From a checkpoint of a small model that answers yes/no questions on an image's attributes.
Model: 30.5M parameters, 64-pixel images, encoder arch vit, encoder norm layernorm, encoder moe top_k, encoder num experts 16, encoder layers 16, encoder width 192, fusion encoder width 256, fusion encoder norm layernorm_no_bias, fusion encoder activation swiglu, fusion encoder moe soft, fusion encoder num experts 16.
Training: adamw at rate 0.001, 1900 steps, batches of 64.
Data: trained on pictures of board games with random positions, seen at a slant, 48750 training examples.
Rows from block 2 of the fusion encoder, named by matrix and row number. Each number is 128 + 32 x the weight over its row's rms, rounded and kept within 0 to 255. All counts start at 0. Numbers have three digits each. After the name is the row's rms in percent of the matrix's.
# proj: attention output (fusion_encoder.blocks.2.attn.proj.weight, 256x240), inputs 160-239
proj.95 103:187144151105051107128068128047128128077157201107223064128182128138170204094152128111167071128053137103102190134128119158134128182128128128135142153128152128128128128125128141168128101125109197094128138108128171117085141128128135154121128117
proj.96 082:127139157080128128128128128182128121152186091084090193096125128125156128128069139160128128154128128149128087128135050091128157089156121128135142125128088100129128172128140128082106128128124128174116128157149093128128097128063101081128128151
proj.97 082:107159113146128139154128078128092142142127121116128138133128095128105090162128128111098128150128096128109099158134128156122187128158174090128128135122173154137106128128124109057136128128128128165149110128097087079187128128139118134128069158
proj.98 110:121136128128128187141112128076190145128112186128154082150079170128128187178128128088128142100081155053100172165148155201128123098123171037171063153053203128128082048149072152128102128106116163090150128128108128059115091063190182175080151128
proj.99 091:030077090172170128196128187128137128157128098184107143159107127130100150187133181105128152093183145128181159113128123173128055183039128128154155131166150155128130196089099132208187085149150128081128128137189193143090134103171128107088145148
proj.100 091:167128142128129100117128115128080128128099128089152104119142127121128128128146118096128128129128128099128128112144236153128115078176128139181154100116163128162075132095179128075128167102128128146138128128084058030183128128128128148125045110
proj.101 111:080090092182160126188131137128081152191128114188128155145125128128088105183128142122125128105174127189150123122116122107128168158128169135051182140144105164179135173131129085126128142129054112158128089128117124137179176153128155111128132084
proj.102 100:188185142119066121059073094028128139087139226098241128135197128128130163128094128128138114128060098105107097086138190077119148128169088128128095089128174100043097088149144152095075165128128070163128128111128118089128102141070128128128082124
proj.103 095:128151099128128130096074079071119128077135128085177077112128203167128187168128085128128084053057203097128205128091170128127076211069109099127128128128168133128157128117128128198166149170128141067128123128150223120084122131141170128079166128
proj.104 072:139158126142109128176126116128128164121128128124114183109131128128098061144128128128108094128178128139074183169106128125077163128128169095073128162102172128213128128101133128062182114082092128128119128167075128119183127128146109104106102101
proj.105 101:128076128128218108171203102201079128128128077118049231128139078128128047096150128128128148154210105128140128137127024128095155078128138173050201143128128118128128161128128111087128038096128201138093128102077100128156165128128128082144129144
proj.106 096:103128138141128128128143166174128132149069150156106165128159105128112092161109201128107189139128179128120129142128090128128082128128097142128128124128102090126109128067167128174208072074164222116106128167097128077083128128128095092128120082
proj.107 086:128128144139075128084066164128255096128128184128175069128120149176135204128046180128135145119077161101126098128128137128128117128127128128128128128128128101128128042120128128149068101171161128128102128145128128135071128114128128128128140107
proj.108 130:174143128128128128128076094091148101065160194145215017137103152130137190128080128128134128128075172069128208140106036144128097157068143082128128165128128156128128147164067151168169076128090174062131142211145198128088106128156137128118145189
proj.109 088:075128116151088211128067174128217128152173160196128128128075128128128188183083178106128108143128128091101128128128151128128092163140113128207128129128185114073138106162118150159141128128092128113128122134128179128080108128128179106128115132
proj.110 141:054102128134128168131195162175165148202169060128059184128128112128127077143119139129115166128194133128116093128128097087100128103155124128136133120106128107119166141138172145128139196132111093112104117126128128139119128159082128120128107134
proj.111 136:128052128129203131167213163174128154161090082176077128130102128122117072121141163122128206162207128173128162157101128106100122097128129128079100110119128128128119142095127128095064146128102149093113128132114128128142128131134123176140128128
proj.112 093:125193128093044128091061059128207128112128128080128120128159118150150132137110054135128073138048128139128122128168014103128174135183168146056255193128111112178128128196128136085158064114106157170128115156073121200114170128096065128128148117
proj.113 066:126156149128128128128128128194094128183128093128050145128128128128128068128128162128103128175218082145128128118128156106128163079169140182128128128107128128173128118143159128055101128106128103156128128162093062123188128128075128128124131079
proj.114 099:060053128180239128189173178185107163193128098190128197169079088092067128128121174128101128161234128176140128151109128084099131128138128128150128128099119128124094136092164128115139169137139128128103135102143106114128124138122105128142128128
proj.115 125:128182158128085128119122119096159117122128149128128128116128128116128161107119128122143096131108085164122079109128165103129149096184128128106115128107122128158123158145150133099088198129099076128128131128113095095125145176105128139128128107
proj.116 091:158063108206143128145128132103128128131128216128128128180164128139086141201128177110101152128135151128142115095128066117151153152105160150128149128155128128128158174128141106162199053112116128152128118103128130185128168133107132128128138128
proj.117 156:162158128104092128090076128070128128110147161117191102122131102128153190114086112143143051149050160128128140128128048103128128128115128109128166141151121125120145135128128144128170102128133174115128129135128163159111110106142141072125141163
proj.118 066:202128128106128094128128093092099128051128148071128096105232128170128128128116128128128055128033128128143197128087128128169077153123129128056128141128146111116128128144071153166117147128128142117123128165147182159076084103146176128128128120
proj.119 087:116128128128105186172080136128157134128149127128174128174038128155103194159062128128121102098096146128128193128128092165118095161045135059180060132111161169091128150114084133128140131153128105094157128144195128128158087128128155114066128239
proj.120 096:080069128128154147128128113086128128112098128145157128124092128143128164128160109094128120043108152122182128128128102149152100153097140128128118128128212156128133148167128132180165081133128178082128128128109191173128134128181172128084128180
proj.121 093:176198146078049068068128053128128099038128128128137053070152116128164128083103128145129128103049104128139162128128128135128066157099128086130106134187117135028128099140055128157110128195128128083118128168128178161128080128128127128130156213
proj.122 124:219128128123128078128018080062107128128128190128230128128128155155135204128128098098128128080000172131136138128099091144169188128137175128124187171147128138120172174169108100128128096134128166157158113146075108142123130134128141135109156166
proj.123 117:122128128128146091128151084123124129127128065123111152096158086148140118128132103128150115136128128166128082099155124108160138128128128150093128128160086128132201146138128128129106128128131109153128128149158126128119124152100104129140151138
proj.124 078:190128128106060116075128162128128118111128128079125111109182128143157130128127135128141160128110128130128128188157087128141204075174128174128128128128067105172169128165155106042104056085128185182128104192040059144128119113128071128128128087
proj.125 111:112130128128128128128183188202090113159122073133068122135128128100128090113147171167128116161196128072128059114128127097128086123156083167180128083139134089128064128085200163159203085076202161096110148075143128093085128106128095092162045101
proj.126 080:116128131141133128128182184156128136187109135155102128173128089128128106128128181100128196172181071117105033128128171107128197024128128169147205146128128128177108128128201093057168128050128128187128086097038000058192128084125069079147046089
proj.127 094:128167128097116128128168060128128128128157085099116161089128143128136128096128100128128064099113128182103150144100127128103176104159142120128128137117109135130128125128100128078115153128079128118128128168128108126142082165139109144128128128
proj.128 107:127092083170173128182155134128128154169053150166107160135128109150084128128160128104115157113164077154127142116127143156128128138128139063128128123083159165158100128128118120128128128147152119086165155128161136140128128113179128193128122164
proj.129 087:156200128084123128067067128088182128142132175120156133128141109109126193108101128128128128128098122128094101128158151112128128092175128175128085117104128128175126128128165128077128198101128128149122119149137065125155128128128113128128131128
proj.130 124:128121116142128128098095117091128128139104128113159128128128157143128161152154152102137127079111128161129089152150208128128160073128111128129083107093175123128128111098152099095110158128109070145128128128115076061164129087121132188128112097
proj.131 146:128128110128049082079047128047124110128140186087199039091177128155133221120128105109133092034007128128138085096128189169163112136121118128180128120135172128091087098128117137138161124128177154106160133128135119086106109098149154141116128144
proj.132 087:083098128163182128183155169208066178167134042173099142144070128128099071159128140127111128152213128110128072124166127128151181088128153128179164130116129128128094143141171128077078163107132095213136108128121068091128128128128128128128128126
proj.133 124:202147120132065108091049118060115111066106196118210057107171128126128220153113133094128083090000161128128179174128092128150196128144189119091128178128171147128128138197080108128128126128084167128145128184076128118128128128143097146128165144
proj.134 118:128106122128200128128177160184099131160128089128078128137128107128121075115187130128133185155209051200113020107128196087100203076197121171170131093087128112177092106130192128128078147102128066207090114017099044075197158148081106128179066058
proj.135 156:173171168056100091089152106147128102070169067065123149083150112108191111062165069170168093128105114121102096139175125079104154097181098155177088094106137080128105128128172163102075121095131107180093139090105128090103120131065121118144092083
proj.136 065:128128104179128139128065128064128128111128200163128128128128128195145157170128134128128140152105255102151230128088128185128128207067128085129128173115127150108174087134081128181191128157050128084128120153128201165128160141172128128128204128
proj.137 092:134128120128079145085072071052149122091128128080182096128156129105128128128138075152151072128075129114078124146134120086122146156135128132128173133128149095128104135146154123102120098120128145128127128077078156128089126128113120128141100109
proj.138 130:202102158110120128128095103143060073076097129081150080092174132105158113084128105138128084189091106147140158140092097128126114154094128128125162128128128122128151128128128128178128072135123128094126136128180159151120116137128123128127144128
proj.139 094:128150097098089128075098128128078089104116157128128128093128128160128128112159128128128036126128217128145128157149128156128100126128165079119084128128134128100169106118128125128128128128128147128153083128117128142121075068170128159097206162
proj.140 107:204115132128128128128016128053128128090142205156219034129118177128153205128111139110128104128040150091201156098097128132142128206067111106128109128128095153083128128143083128191151108128140120065116165154206202173075128128163148128122150216
proj.141 084:190164130090098130098128113128099101081117101099092110090162128123190128067128092145151128128128128128071128103128150133128123150112130156073139147128077128146124128101123128154103128108122128128111121128086148112128138168128128155128171061
proj.142 111:193108125128128065081094086103128098091067163097128128128192113122128176139151144103141113082063184097145185143149105170148128162050113063127106128131128126089117106065106128201130076121172159128157106156128185128100084046154197128101172146
proj.143 078:086101135128177128128179128132128128128076116143125128128111144119128115090117128143136128141121113141127135081128128128123082178103104147097128087129089128119128128128128134206123120159128128113103147079174189142075128156130128102128128148
proj.144 112:102128128175196130160120158128128128128097128163038128160128116128088140182105146108105166172183122204145124190113071128140186083128182119108142172126087161128188128163121071066163079126082128128128099115097055168204178132157103084120153136
proj.145 090:119190186089086158095170128128148110092128128078089128094098088104169082086128148137156119128110115193103164128128123021128178121157136226128183162189128128174128123163154117103101133139073132128059139169076122128101128238074060093128128070
proj.146 093:128128128118134085152223110192085128128128068140080165128103117104128128070183111128128126127128107128122135162128130128128210059183149128128128138115165128135128075158094128055046094112107124157128128142080086075162117128128128164130135105
proj.147 113:128128109150093176131128117109141137128128177197126108128128128147108179123128163101100128101097144128139128161096128147128128122124167113097128166140137156110162135128069128110124112128145128128133138181104128144128083113180092128116128179
proj.148 085:118154128118128131076081135070169094120146128111184092130128128128142128142128142135134093072066128128128128141128128107131056187076103128129159120128128113128153130137121160232158108160161128070095147153188215128031126125128128103128128156
proj.149 088:128165128128096158089128134104208121127184093094156070129128128132150150104009182164123128132110128114139036128144198085128128166128128170074128074127088116122128128145155152154177157130145115176128197128185149130098125161128107097128084139
proj.150 099:156162117141128128128128088064128124128192171130199031138105128175137219157128124128146037090128205128152155206128099196179177074128197128100110192128148166175157105183088128073111104130032128175151128170064102127165128128164173141128194121
proj.151 071:206116152128146055099170088128058124128114128064105094077173128128128128109217089128139166101128042107114097128128128118128168083196128165178185128190128121111075109139144128076093084081128128199119160123085050044157128128127044151160066117
proj.152 064:100119128093128127123200128197089157128091128119128128128102093033142012090128113128122128188179046116128105128130095122128158091128128150141128128129128128169121132128163127128080074069135144158128197128115128128128128128104128128128055128
proj.153 089:128128128128128163128043096010180128083110211128238059118096128156112226142108113109149130053037128128128089123128139128128120127140128116186128099128210148072128128175112128125128198129141128134157128086128126079141128088152168164128128128
proj.154 160:108110128131128118149146112164077133128145069128080162116100141128131072128143128135126130143170090189128118198119134128128176079176151127104137124128128128167123159149161092079110157096095115128128128121094080128170128137126087126140117128
proj.155 091:128131085140128128128108137079161128115155128119171128128120174135128128185111110135128091068095191128169182128128100128161062153068121128128100128116183135092128149094128128193178078128157165084128128124139186148080123077128166103097162131
proj.156 109:157162128114128128078049070128137112075149128094199064133175128128153163163128085139140076088068168126128143128137155128128097151105116110149109128128128115115128128123128128171137128124128132109128128103123169139101141096118128128115150128
proj.157 081:128128128128127128128128141104192096128127161126128128128120128158128128160075128137128135097113128128156164127100160177161034206056093120103128128147105145150128112128128146245168152128143150062139128163187186128079128128146128128128172156
proj.158 101:049128069175138128192129097104130185160140159148127128128128128131063128189093128113073128061143128117118062128159128139128128164134134123161128095172155132058101128143106151128136163167198086132146144128164128090129116078136146128128097156
proj.159 103:127128128128130128140165128135083128144123128138105128128112111083127109084163152140128117151163159129168128111128128126128100127128124128128089131138126121128121128125128159134128099170126116139135152128182123127128103124128128123112143128
proj.160 086:061115079153170164164146128132139136168121076170103149182117129109090149205128112128105134111162052143128128170128128128112198128170168077204128128034207181116114089217092128045056231170108049128149147080110108128225083128146151128128084145
proj.161 111:128128128181128161117057160054188116154117241149204043167128197169091212177128140097101128078079082122171088124134116141145128128149161134128156127168133146160110128128126099111128112128177142161141128140135071135154115109139128128157128164
proj.162 107:128088128138170137177126108102128124119115128127125128128098168128091127128118084095143195072132128095094047128164253155128120101128128128207047089065231107112055095065170128104105192128128056132128128029128090061173121063128128140099128078
proj.163 121:062128106169128192175111146128128152178133185128127165193128128156074128187069127095097187087167099108106128146152188147126122106142128128170144131128128147180102145113128128083151176097169121151141089067109071086177142128153128121101079125
proj.164 158:185165151125084128092050135128128100080114182095185059115165165138140128143128128126128124135089108134112128108159128120105102155135128128128062092128129128078084128128142128144128145137129128118123128085128139089128128142104132128128128090
proj.165 083:126128084128177079134128095128063128128131118128142097146128132122128128163164115128128107128102150138128144159112170143128127105113143163137128138128155128098128128106128128119184084128155180128128114128101128069128110128181120148128088131
proj.166 085:128128128128144128091183104178009118091128038128090080078163115086175084068236128128143128128125128163165078127167128124176182062136128182119164100128130112100128146102150096099114128097134112181137109046128047106156126057128102140186118122
proj.167 113:128136182133108128092054126128207085108120128117147107128128128097152128145083153152155133198119170175128178128104048097128124160128128128060155142141034110157181139128141140156128100128050128128072119183147178199081148128106084074158183080
proj.168 076:077131128172128128128131189128186128220108165207120130155132156172095128098091172115153169152221108085115043128159128153156128128128128209138154128180097111128128157021180093128212129077203109128151099101128082103139128085133100124128091097
proj.169 085:162090129076128128128150128127128128047150128048128132074128162092178086128128070170157128128087153066128177123106128139114128197128094128128158096128128128101115083128089128189128088183128134067145172130128232128080128139163182125128134140
proj.170 117:158188143128128151128128128081214128128173163151183085128128107148140214128093161128123070135070128128128142134087022128141128127128128128122151181128090128111128128205128128099152128154103154168128155226128127166087097128128128110140128151
proj.171 094:174128154077061078043101078128128082090133155075116101066128144157187128036181088128165128128083163128169108152128084121142128086152128158121141128128128128133128128128133128111104127113168165128128114185123074128126128118124090164128125140
proj.172 103:036068099163217169128181160185128182169104145128128128171139128148105082156128159128128229139195128206133138128177128128128128128140128128069090128112103138158106128128128087128128103124100108182128128107094128128128154128128128143128161128
proj.173 085:089116127060135128145128128166113128118128073128128128130098116108145082068128105128149128128128158128123121161155174100128162114158137128159096128128148112128112133203128113067041145128092078168131130156128116083128133178094128155117128123
proj.174 121:070085093160217128189168181194113171175122128175049155128124160128078078203117159131128182141235162128128173123145116128128083166074125096104128146101117128128135128125116136161145058134128128084128135139144190188092128151128131128101163115
proj.175 085:196235179094090081058128128128161069041127128069164030081169191128169128128105107180127062111072080119068119077159154107114090139128138183128117103128064105165096128128145128113128128126128103138101128128108134114120172123128090128158128079
proj.176 093:056105128121128170184212092179128187176181085128064187144075109128128128128128128128093105156175141128128181141116082146128170103128145115128128156149128158128173128127071119057115077155094128119134128161112097122160128128152109126110156128
proj.177 090:187185144076101046110128047151128128082128128078136129060180110098157077040128059142156099119102128128120128128158090128123199049175165139131128161130128128128180128162128101041108088121128154198128128128096062108163128164128095151153128123
proj.178 118:202208136104021117055070099128140082072158167074182049092167128143128176114134128141149128128026170115116139128111128144128135128135128128142128128128093098135128128164128128127154066119122128123128135163100134126079102113135126128128143135
proj.179 107:170159128110067125091128105128103134076151103128169128120128128113128126113128076131128082090054092054128093128128223168155093128126122102172128128121128127085061117116134137153128153107149115111162128087128160128098110074158162157131128128
proj.180 090:101177101128128106139139128128102148111128126094128147128128148128101114152082072128109052065081150132122058185155128155156128031128195102128128157111179128128158203154128086004157161082128141168154054122037029114190134069147128095159132128
proj.181 086:051128144128153159148188149177128142228128073153052128167128089128145093128161128128122176179167089129103048062185132128124163074147092202128128128128073110185096134128205128107128163131172099177090120101125064148130197131075128108190107128
proj.182 115:123128157101116128128128138126153099128128128128073128128128083103135158128119159123128149172141128128128169197058031121128128112129139103091137146135102128141224158173082128114118140191103130128117128196128125210120097126160128128128128199
proj.183 096:129138126129128137096113128128128093085128146125154128128152128145140128124102121132150111143136094126112128128128157089119128169128089105128088080118129122114128115095128168172094201175128110087132128128128184135128128128128141128099128130
proj.184 093:128136143115128134128207128187110128167128070148070179129128087128128076088119122128128135131158094180100128171140128128128221068178162166128128150135128130172152128151128087056073138103095115181128128115079064091173128153125128145171128107
proj.185 102:094095092128171128155213128128128128128128128093067191128140128140128053128175148149101128110187063145129135128128139111128128125128154144128128121122128134136128136160128128111128091142135114208128164123147128126128128128128128132154128146
proj.186 107:083128128128150157128144246100128091177093128170100123154078140128128128128128229136128150128192118172103094153112226127115143128173124128180112128128152128128128061183128115112019222170108043175128128103130116128128128128112156185110128128
proj.187 086:157128127107063102085042083064128120067120189125207128106105109129156222128128128090145093128009191116128186141071128173128128128128128104085128163141118150128156153128128147184128166128098128128128128162128172140093128133128149128128181114
proj.188 080:202128151069128128090128130180083128101128088107114119088188075134128098069128115193128074218128128147128132151175128116126128097124128128126134133082128094128139137128156128104128156116188106165142106150088079128128113097091128142127128128
proj.189 100:059080140128128216181177255160231128190128135201086128196074128128128128128062241134128128192214106128101100117128166085128115116164095128147128084128117090104109128157160171128054194109166066128093128129128145086128095096092128128139092096
proj.190 079:195094128100144128128123159166046132110131099092077117113205169128128095091184090125144112155160110113128054086184128131144096113139081173165138077139155106128121127101160129135133097126198126139144128026183098138128128103101129116126128128
proj.191 105:068134145128132181128160204184230128208128128128074132193103140132100108128076186133077185163190128092146083071128114140128097157126119108196139090128128123087062141127128147164138133143162128142111146125198139111113111096121171077148075155
proj.192 073:074118124128187143200128128128128128173128128096083245128069128128128061114128113128128128094175128149117128153114069128093145080191128161101184128128135128128142164152128147104122117128155128128096149128128128128164082128128069111164064171
proj.193 071:098128128128176084128128110128096128139104151128128128140128085103094128128101114111128115115128109104190078128128131128105115130123128086132128109128099128138128125080128128121128134156165104128128107154179083128157157125122128128128105128
proj.194 114:061040090182246133218192185176128172201076110193066223169089097133071128128162144111114177128252079157128128128128141091129145120136119143111086131125128135128126154116159088128143119128128128142128126090128097144128128146121114134131128128
proj.195 091:190112123123111050114128065144000128049089119046120129128206088128164128069128128128148128100075113108128176112117071128117109150099110154027172128128101171133128137072094128168188128128122234081124113135123143128148128123174083122119134123
proj.196 112:128165130128107090134108033102128131128165121128127145083193128128128102128156033128128128082128114161108143144166128128116181090170179154128110146080128135148173128144121088022115170082065128180128104060067087120213154136128140128128128080
proj.197 129:076128100128196128128124170116138128128070161128128128150128155147103158175099171128128128090162141128114121128128199133128128143128128099134128128128183130128128128128127128156122180133128128133128117128128133128143128100128128175113128107
proj.198 086:100079128128198128128128193128147118128101139146074151153128128111128127170092200128107221129163096101188165094098088131121003207047055128089105090174081128128128128056128160245199066169128143046100128128201203136082152092157158091128151161
proj.199 117:082112128132150150148128140126160147130128113162119144160113144102113128180137128135115128136177130091117117156132128128132099110128126105179128128073128115123098128128143153148128128095101128081128114114122155128121128096152185119109104165
proj.200 087:206189128128084128128051057095128128049128164128160070128162175128128139112077128128134101128062128128128184128080128128093099199128128134099107121114060128166117083096123141162128144166128138128110173164105128151109140178105143132128138128
proj.201 098:069077128139192119199205084171054198156115098144105173137085149123102099127202128091100128085144088102132128146132159181107108097128128096143128085128204128128057086095082116091090143126166128128154143105135102068181103091180164167128128183
proj.202 097:086128104138219128187199140128128193173104063166093203146128092128095072128128077128123163113217078128115128104128203128128116118128131128200108128127167128084128098084128130111105136128211087114154116082128088098183136069128137183151086139
proj.203 141:162184115128128130084126128055157128094119178118190071107131193128136209106112109115135079058128128133128128128128170128116128146128141117126093128111152134127117107128113152149105128128148101129128156138134140128135106134125128161109113128
proj.204 099:081097069190176146193147128152059184181086156128107128145146149136062081184167097109054128128185093114156154110159099119128096128083136103096148139135100156128136180074112095142213128128113168095140114128147128162183160128126138126112128163
proj.205 138:128128128125114129128083145107128098112144146128137059120128128130132168128132128137143130124128137153128122120088104118138187086171160114110177135128128122141128153149128116080135112105128128168128127144128077089128128130128125107145128103
proj.206 104:108093102128167139164149188166112148176106145184073128146128109112128121128128184128112196202221128128112128111088128128129093167100110128085132149150048128139128128087128128156138118128128128128099195150159142128097144178126124128117161128
proj.207 103:043084101128128128194227072179073177128128048144066225128079105109128035103128065151110128143214093073122199115088143128084128128085128082128093128132170128100106128087067138126119128130128173081128163120162128128128065120173154165128141182
proj.208 102:095128134138128082185193153185077128128097128134128198146116128094128048120163128119128128149216060101107066157157197128110160053203128158130128128103128128192089120123176111063110178073134142166128128112067029062203150128125086173154070128
proj.209 101:110136156057121076111220042193128112082167058128061128056162084105179051059157061169176129134148129150109100096163135072088118112141094210128146097159100090128128142083171128100093132120156099125096108111125112128128128147069117103174128052
proj.210 078:062128128092208128176198151150134124128139096167044202128077106119111178071043154116138128128234128171128173159094090128128122120118111107151128128131128128157146164176102110154038128156175112104167083128131123128128098153140146128048172128
proj.211 117:186167145128075109053086110128121113079135138070173079081128108115155137106144128117155107114028130198142198150128085077128128114122128176060138154149071117157128128125149128150128079153083152095128128180101142184128148163099069140158190109
proj.212 103:152130142118175134147192143128128128132128128111090174128143128103138065107128114167128148130128084188088128138128128102113179104169128128128154128106005128219113074129128122091091161128054070148104128127093094146159156193098094148144128066
proj.213 095:167127142109092128070148145139128099074128106128140128122132160083179150106167144160157101128098128128128091128122183128128133127131128128128128128105184119128085128160128152170111128110128108117128145105123153051084101128148159128145128128
proj.214 101:128128100151128146152083119105153127125095180149176078137128154150102168153087124121129114128061104128138065128164161159134159117136171085196128132127216146098089128153127100090124128137128128128157128086128128080178093078158165142128098172
proj.215 095:143190128128065135150178139128154128180169128174128128145142161160148128136105146124128167153154177086128128141163148178128128120128137094176128148148150128128128128101128128098118095076131163144141103168097074092107166078128114121136136096
proj.216 118:082053116164241154183159128212135128198128133164063179165128128102087091172092146128092188184240129170138122128128128083102142120117111145151128096128132112128100138090149126128128113123141092155109128055132114088154137123094132128128123100
proj.217 099:128073128157128128130107136082110143127079128128147128128090128131100128128128128109128143062110057080128064128138128128132114101131124117199128082128226141128057128107128128167118138128200128128128128043147085046167100087148156128128128132
proj.218 103:139117117145138128149143128141082125128086149127063128128128081128115128134159139098104169146128128128150140128126138192163082127085137089177134128132165128093128121075128107149174132063198188067159079128128077114127055070169165137062126156
proj.219 100:108128151128199128128201195178128128128101128176128128128128055128128050070139162128134128194227086188148076128131139128128128090151119165106109128128128128184109128128180107100128131112115088128100118128103073161170128127082104110163102103
proj.220 107:128128128128128173095112119080159116128117156128128096137115112182128193128128128108128128129056116098128156088114107107128087192085130095100132128176105128128141117128098163191101133128164159090120150161128210128090096117150113150141134200
proj.221 101:120151119128055172106079078083168154117182128133172128128132128161143128167121086128129100128083173128112128145128106123150128154128153147104128128147128128128171128128127126121128106128110128128128121128113151157128132155128128128132159122
proj.222 068:128128128113118128110128074152061128128142110128125088128126128084128128128173069128128128164128058150097128128128130108128204065191139128168171128128163128149128147128180128042104128128128128177139123107063057102161092128094088128156128114
proj.223 074:108128118171088129128098128027128116128128128128212089169128128184079170177111111122123074096100157128128167077086128128154100211088128128137107128128091142152124128128128155181165128154128128128151128202130162128112133128128136110090128114
proj.224 104:073128105164188128187154128128125176207128124200104176146128113150097128175128128107104181110128092126128092148128179163128128113112128128162128131106153150173128128128128092128124128125115092126156097023094128130193155128136128133128100138
proj.225 082:104114155093167080167178142211128115129152107114076176138113081059137072109096155153089128209128128127140144128128058107128085147107128128128173118128092117154128128111110151158128128141128128128102128117128136128128128154115128128127152174
proj.226 111:126128128152126170085062184067217088128106186131177128171128128164107175212075189128120123115090120102128094134142182156145093147154128126128128128128128128099106117126136128132128233137135079151143128128128128091128128083120165128128119133
proj.227 083:128128128128128115102128098083144107128128144128170119128135147147126201141103116128128128079128128091107084116169128132138127106166137106205059089138180128046110141150128142110045172157149118185143102086118102140159126128079128115128110128
proj.228 104:128165139128056128128140138128198128128204117153149128140128139143147169092047120128128101114111128121138078119128141115128128128150116122128128128114139128119112101186128137108069128128124056128128128128190128108128088164128127128138121128
proj.229 081:128128155095124128118128127125128106115115082128128128128105106107141122090079128128128088131128128118128152070158105128141128173071128175102128118173056128125128131128128167128171153128128136120128128210197128128105128147092128116124159128
proj.230 106:128125128145070115117065074077128128128139179141212084128128117128128153154158128097128119128110128128119166146094105128128153150098128130098128177128077147139197164114142101128128094162051147124128128128149128128128128184097128129128163096
proj.231 084:128142128128097100128151100155119137128151115128128162128126093128140089128116110127111129187146138128111122156156128136148169058137128176128128128133128128128167134120128128081092128084091164169146128051128068128128128123127128128128152079
proj.232 100:198182150075071128100112115128128083021123088051106112076168149102197128103128090169150071148046128070115155128158128113105088134112112110128083112121171113071128128135113156123128079128172128128113156083149160128128102128108131107128126143
proj.233 094:085128105128128128128155149087156128128128137149121174128077116128128133128128128113128151138120178078128184128101117176128094153084128057128125128080193128128152128123100140151142185128119142081153128146128181139099108128175201137086128161
proj.234 087:128132143040103128133216105128122145119211024075070195098128128106189128044199077152163070110119166151124144151153105127095143075146113146128128119128173111131128128151128154102107127102108128117126098100128128136143152132117146127128133107
proj.235 087:115134151128128158128078125089171128148183132157181110175085128128128150128128158128128111154128128082118128119153151155128130104170128091198124128110128128124128160219128128085094176128128079213128150088132128128126128128066163108128055128
proj.236 083:096108128082187103128128128128047114134079041118084128082092097079165128067201135162128108128191060168128128128116128112117128076162121166059141128158128147203128128082165107107143163119128128106101128121128061128203171128144088128153106128
proj.237 096:128128128164160206162170166128189128186128128171090152181128103154102128178076196146128183166128128136117128106130168075092094179130094158108115099128128111137118084128131128159128179153122128127098131128144195138085128177096124126128128128
proj.238 124:077124128156149128161101128089146117175100128166159128157120128128067213128074166136123159101152107115128128111128139128151076144081095110128128090128128128084094128128120137161163146143162092128128110136152128128134138084128128125112132128
proj.239 120:163128154061136076125184142171068128068149052105097170100134119069175050086187128153146133135153139128132128105145158131128080119131075130210096079090128090052089128140159186128128123097128093095138120090128159128098134104095200110108096113
proj.240 108:128128062155200128182203128141128168151078128128127182118128128128096128168154128103117128082204128128128069109148128128128121134104128128128128098128154137149128108084128128172108128120128104105128128102128118070155128128150115186174115094
proj.241 140:040128128158207177195225220190135128128084063201038128169077128129109053110110177140097128128224128128137128094112129131119092153101111116154100104128128128100109128133130140180128142128128128107138135086165161150131122137129128115128105157
proj.242 090:082101094131219128187158115163128174160142076171080128128128093128106059128105094128128149128128128128199128128140128128157128108090128111128128120128105176218128123128128128128190128128155172091125099128128128160157160089203170122101128161
proj.243 089:198191139072128075088144073139080112059163046026091156057149128084157091101165107148139128084128141165128128128088089077149178166138131178087128167169080159115128126170118099129094086174076137157127122156110134179128144173105118128128145139
proj.244 094:063067118186191196164154212160186128191090128128128128183128128160094089128128206128103210128226124128146128099128128128128074207062088187111148128130070128134143128128152126225203128163128128077128139128193188182080171164128128109124128124
proj.245 092:128171153081067119082086075084155108071176096075173128113148128144165185128135084147159083095035195128128185103124174154128030212052062128164128111138146128059148128128097191207134175128128110062150156161192241172070128128128197128074181128
proj.246 109:156118128128128170124079109097134132121127201126171103156162118128137128128077144099095141128088122081113128128158138143128128138141128096138128147142128125090100101125128128119107128118128167128128109125068120088127128128128128144097128110
proj.247 105:132092113171114167142091160107128128194089179163183128128128128164088165175082146093120200125152153128118137128128212155140160148080125070085128146128128140185128128058118074128128160142123137128154128198116111128132116191128128159116162128
proj.248 119:185184140126086128128051067055077128094128149131128074101121114128129190128153070104128096095051160136128134148128086146141208095171161094106157168128116142183167100168106100064128075138084168206131109195071059112151128140139095135108128109
proj.249 071:129128128128050177094128134054128128128096189142176100137143128179128201118123145107128104114017121161128128100130245133128129145128128097130075128128128128128106126167137151158112228128128128109148128145128142100128104128104181128112128128
proj.250 124:071034128128220195128128168128128128183108090143047128128128056128098047128093170122111244196236133152128131114128128107114107142088098143110130128148128122113151139106136125127114128128128103093135113129128128179129128136107128128126128128
proj.251 103:106105104117169104169198069128037158128128128078128139128082128122099133118194064105128082092084149128138159152128173171157167083144177096128129162106247151100121131155082134078128180128104155128168093125047086081161128069192128159128125128
proj.252 116:173128128128128074104127085128106118128128076075139097128128128128166136091128128169157058155065128133075085128156186127141206051218190107108128153094152128172134128173145097011070128094095081222128116128024041046172101135128098128167128077
proj.253 095:063084110128128192141130108099128131128102138117095170128128089128128116128128128128128128116111133138132130064114133133144082197082110123128137112138129128071147135112101137187146128163128128086128128128161194128086128115128128123139128128